{
  "encoder_arch": "vit",
  "encoder_head_dim": 16,
  "encoder_fused_qkv": false,
  "encoder_experts_per_token": 2,
  "encoder_layers": 8,
  "eps": 1e-06
}
Rows from block 2 of the decoder of a small image autoencoder, named by matrix and row number. Rows with one number belong to one channel. Each number is 128 + 32 x the weight over its row's rms, rounded and kept within 0 to 255. All counts start at 0. Numbers have three digits each. After the name is the row's rms in percent of the matrix's.
Before each channel's rows are labels from the 100 images, of 14976, where the channel reaches its highest value: "responds to" is what is common among them; "lies over" is the class under the peak. Only what is clearly more common there than usual is listed. The data: close-ups of made-up surfaces with and without defects. In brackets: how many of the 100, against the usual share in percent.
# convs0: first 3x3 conv (decoder.decb.0.0.convs.0.weight, 96x96x3x3, standardized in use, each kernel summed), inputs 0-47
# convs1: second 3x3 conv (decoder.decb.0.0.convs.1.weight, 96x96x3x3, standardized in use, transposed, each kernel summed), outputs 0-47

responds to: hole (52 vs 10.7); woven cloth (42 vs 11.2); carpet (39 vs 10.8)
lies over: hole (52 vs 0.1); stain (35 vs 0.6)
convs0.58 105:145090169118149117137136144107157135151149155183143142091168141120147138097133059138135130099104081029117147111108119173097084098152110096125024
convs1.58 110:128149193093131144147091095062114165153101130118110109137122172165082074179124122099089114132186077125163129096128102071124160174068121142128123

responds to: hole (94 vs 10.7); woven cloth (37 vs 11.2)
lies over: hole (94 vs 0.1)
convs0.16 115:125132187118090110080173108168167137108133102158167144131162143119181087109152081049123116139106043126146136140142089115101107155146104116129153
convs1.16 116:118114087177161112192084144166109116135087119142126068138126112142124203136127159134131094087152122143122131166166135107141147123149160123169116

responds to: bright spot (74 vs 11.5); leather (46 vs 11.2); circuit traces (37 vs 11.2)
lies over: bright spot (73 vs 0.2)
convs0.30 104:138168128148183108157149118186086133138159174133110181152103133107145133145119139142102148122137131146106138189142172149091132124136174185106116
convs1.30 103:139128160132056099100130156180164078103114086117157111071090109130135165131091134161144173119156172167120110123210112162187136111199089108076112

responds to: bright spot (100 vs 11.5); leather (91 vs 11.2)
lies over: bright spot (100 vs 0.2)
convs0.34 131:124118120152131137151141146163076142139142136127112170127068073135148162172121183170091161147171166140089122170135174155145158110167153137044160
convs1.34 105:162186097126180145142151135103169076177161131138173118166151135119076133159115074156126156139160155067073100168103106167142087118076141168098153

responds to: hole (100 vs 10.7)
lies over: hole (100 vs 0.1)
convs0.75 128:093104115169092107114114109151173040080113132150135139162138187128106101096142119145166138071134078157095172075082108050121078171102082048138145
convs1.75 118:178101179095138168200147144116046176155136113112163054124116134132138126140126179090142114169170119175145122136136118126142137109108173135167090

responds to: bright spot (97 vs 11.5); circuit traces (63 vs 11.2)
lies over: bright spot (97 vs 0.2)
convs0.31 091:147172136122127152128140151193101164159133213152065199183129186187113143164117091146092132133118115156107120081136148096090126126112176178122153
convs1.31 101:092101130111114119140127104067138151162153104094170153094119070120212108150083124126145166109142189174134068122098095163163118110169154131118130

responds to: hole (92 vs 10.7)
lies over: hole (67 vs 0.1)
convs0.68 121:138112172072157101098147122118120182168167154151018201125147136163123098094124114117174136155110130206092137081143109064089142103124121125113144
convs1.68 106:091105115193135151153161082114091148074122114112131153140121149129181136117164140136127146150173118107131126195026110132135091156155183149191135

responds to: bright spot (100 vs 11.5); circuit traces (35 vs 11.2); leather (30 vs 11.2)
lies over: bright spot (90 vs 0.2)
convs0.48 097:156060125109129165135093136110141098125141146129125146096134083113130116166108100148128156079113160091083068148124146121116164076172118157115096
convs1.48 098:088109135071150123128122141119140136167182098123101103090147163168113051094131110112104140137174203087117192100131174166139133170082124159080140

responds to: hole (83 vs 10.7); brushed metal (35 vs 11.3); tiles (31 vs 11.1)
lies over: hole (80 vs 0.1)
convs0.94 105:104169115131130097080125141155126103121174067135179112149114102063111125100139050064136148135133051093078093114124103087102103116128109209127140
convs1.94 098:118124149135149113156071060088113142125102143158134158131117113144164099094122079097118109090164165116161149102159153121138124154152169047113131

responds to: hole (78 vs 10.7); tiles (54 vs 11.1)
lies over: hole (69 vs 0.1)
convs0.46 087:105194115141146119125136120142117091098173145125161164157104066090166172125134145140083108137158131118113159141138073174093100135199128112113098
convs1.46 076:095112078096095115150133135175120101120078155070160125168113120145141151139155112142176137122111084140155103127111145140102171114154142122100137

responds to: bright spot (100 vs 11.5); circuit traces (52 vs 11.2); leather (32 vs 11.2)
lies over: bright spot (84 vs 0.2)
convs0.91 137:104052146150105118154129121171076162160179164139078160133061078172170173115103174113141156156133131213128116140149175151145157114180158162068187
convs1.91 120:167104138102173108106121145150122171143158169150161154152149098130025149149138064132122122048083132081111112123102162141108103119106096054142060

responds to: hole (70 vs 10.7); brushed metal (62 vs 11.3)
lies over: hole (67 vs 0.1)
convs0.56 097:157180103065129100084135119113154150065120109075092079109135115119131093132137151068159142100100102084128134143121128120113113100170195081149131
convs1.56 079:131140107172106145114119158117099079171118133172181157123124151170174162173147135190106148160097092118133148128132130132148166103134080154096138

responds to: bright spot (66 vs 11.5); carpet (34 vs 10.8); woven cloth (33 vs 11.2)
lies over: bright spot (62 vs 0.2)
convs0.42 080:144082073128114123097210167136113118085178182122150140199099163111203109115106090166120136133123170175107117105094130086107128150152112212169105
convs1.42 086:170156098068117089161099170184129154171119136124138136167131143126136117141169139177143162135138098139178108159148126117149158154121108119119136

responds to: bright spot (100 vs 11.5); leather (56 vs 11.2); carpet (32 vs 10.8)
lies over: bright spot (100 vs 0.2)
convs0.64 110:114171095119112103123072117114160083155115145158179188127100172151106154154109119126127089069143153050179118143139199153142119133193117105040120
convs1.64 107:120119142107156177120162099120098157115068126127137066125135165141116079095147145162134109190099179154116147115097105084110136158139156143167082

responds to: bright spot (98 vs 11.5); leather (81 vs 11.2)
lies over: bright spot (96 vs 0.2)
convs0.0 125:123107096125147143140130141131067153156143153141126173143083110166160141174092163182118179141167165088100093156152155153136142123143154134037130
convs1.0 086:104104114113169155116146145145098135177163172140134121110142127110077141145146141195089116130135131114124143140125080200209074157053128127192149

responds to: hole (55 vs 10.7); wood (48 vs 11.5); leather (36 vs 11.2)
lies over: hole (40 vs 0.1)
convs0.63 079:117145033118138122109120099072136148097150134144097078086132115114061112144131151155172187141176137134119085114103081045086127094142182128150096
convs1.63 074:109071168178113108144147083095075040138146106101154137150137151115185110184144139167104078113104144074131177172072142195132164148074116148151107

responds to: hole (61 vs 10.7); tiles (32 vs 11.1); brushed metal (29 vs 11.3)
lies over: hole (58 vs 0.1)
convs0.89 111:127161130147124172077159087129125106156195061146168138140124128125105134103136042114136127139018065093109098105103137196183097120131072179109125
convs1.89 092:080162158141147121156133107088135129138106163148115098123131115149139132106098119114135099060211098109145166144128160039113143178119205073132118

responds to: bright spot (97 vs 11.5); wood (50 vs 11.5); leather (44 vs 11.2)
lies over: bright spot (88 vs 0.2)
convs0.61 088:061106034108101123086094106102100102114138125178117116081124130150131161140130121167160181148149171147097097113074069133168185123142139069152125
convs1.61 087:145129152177161152142103109093073125142135136070086124126145132129159090178093142155068086134128112131140174174088116122141128132114168161153110

responds to: bright spot (100 vs 11.5); leather (58 vs 11.2)
lies over: bright spot (99 vs 0.2)
convs0.35 087:149227134161131109157168170133097126129162135100089153142122189163136137164111189158101105130162151132172151141149173177164117076072107074106079
convs1.35 090:124180123149128094141093050175193152101084171098142090089115116123157107170119148114159176166117137142131111110102112145105117048160098120102087

responds to: bright spot (80 vs 11.5); circuit traces (41 vs 11.2)
lies over: bright spot (42 vs 0.2)
convs0.82 087:145135096143129183094142108144124120110118096106158154160139115203143096158137191151144107142171186190152123163101130137167122120111147123160154
convs1.82 088:109100164156089129108110178153125154097096153144080153047148133088089190120159151099135115125114107115128179077117153151125122105131124116104123

responds to: bright spot (100 vs 11.5); circuit traces (56 vs 11.2)
lies over: bright spot (99 vs 0.2)
convs0.55 133:147104129131121114138133108097154127131175156138162094165083143122140098144139160162060155142146189166099101145143160181170169086043172118062120
convs1.55 112:108106113106124135159144088183131144031145097080151126138146146163112104118115187085119137160127129116141164137122219159122084175088121087138164

responds to: bright spot (73 vs 11.5); carpet (27 vs 10.8)
lies over: bright spot (64 vs 0.2); hole (25 vs 0.1)
convs0.93 119:180181140125159133105107096070175155086117129111087157141168137125065134075145083100182123092097094090121108041112137135143153133118116094090184
convs1.93 113:064119165102074133093196146168106133154157084142121117174116090169209071120124112170154114143172163131121099108103106085075079122149158157140118

responds to: hole (98 vs 10.7); tiles (34 vs 11.1); brushed metal (33 vs 11.3)
lies over: hole (97 vs 0.1)
convs0.85 105:120004199150129117120149099129153132145107081111172111149100170133173066089169061079122123116117045110096127094129113085118146138132141184153167
convs1.85 102:150126111155121125115044173051110140113123144166146091133114114203087159112120094129140072090126119127123113143153138145119110189125124083126105

responds to: hole (47 vs 10.7); stone (38 vs 11.1); brushed metal (33 vs 11.3)
lies over: hole (42 vs 0.1)
convs0.14 081:184152110109088127129172135112140064105161171122154094117169153145129191179122132178125172084119092118155128119044117101091071092131115173111047
convs1.14 087:113110103138143085123111126136147164114150125157115110086101092140162105131118120095083096174132160129120148165170195115140167139071149092098170

responds to: hole (100 vs 10.7); brushed metal (54 vs 11.3)
lies over: hole (99 vs 0.1)
convs0.92 130:113154109091132123138130144101102115125151092130161114102106098040107102100124087099122140098114040086125081106107117140075138130152148136100046
convs1.92 122:145139140146155134129111104048135094140106152127097151094137120255118174094127115139088125084151149146133177183155143092184149187072150068105123

responds to: bright spot (65 vs 11.5)
lies over: bright spot (54 vs 0.2)
convs0.20 086:127150129123030124132129123116101070166171068118172115081095116112119141169143134163108146164151082108116077177138083098108198169158162138133112
convs1.20 098:130125093086183080099184113164154159098059115046110129094112168139086151066103135123120139110129114133151133117113135162096091164117089126137122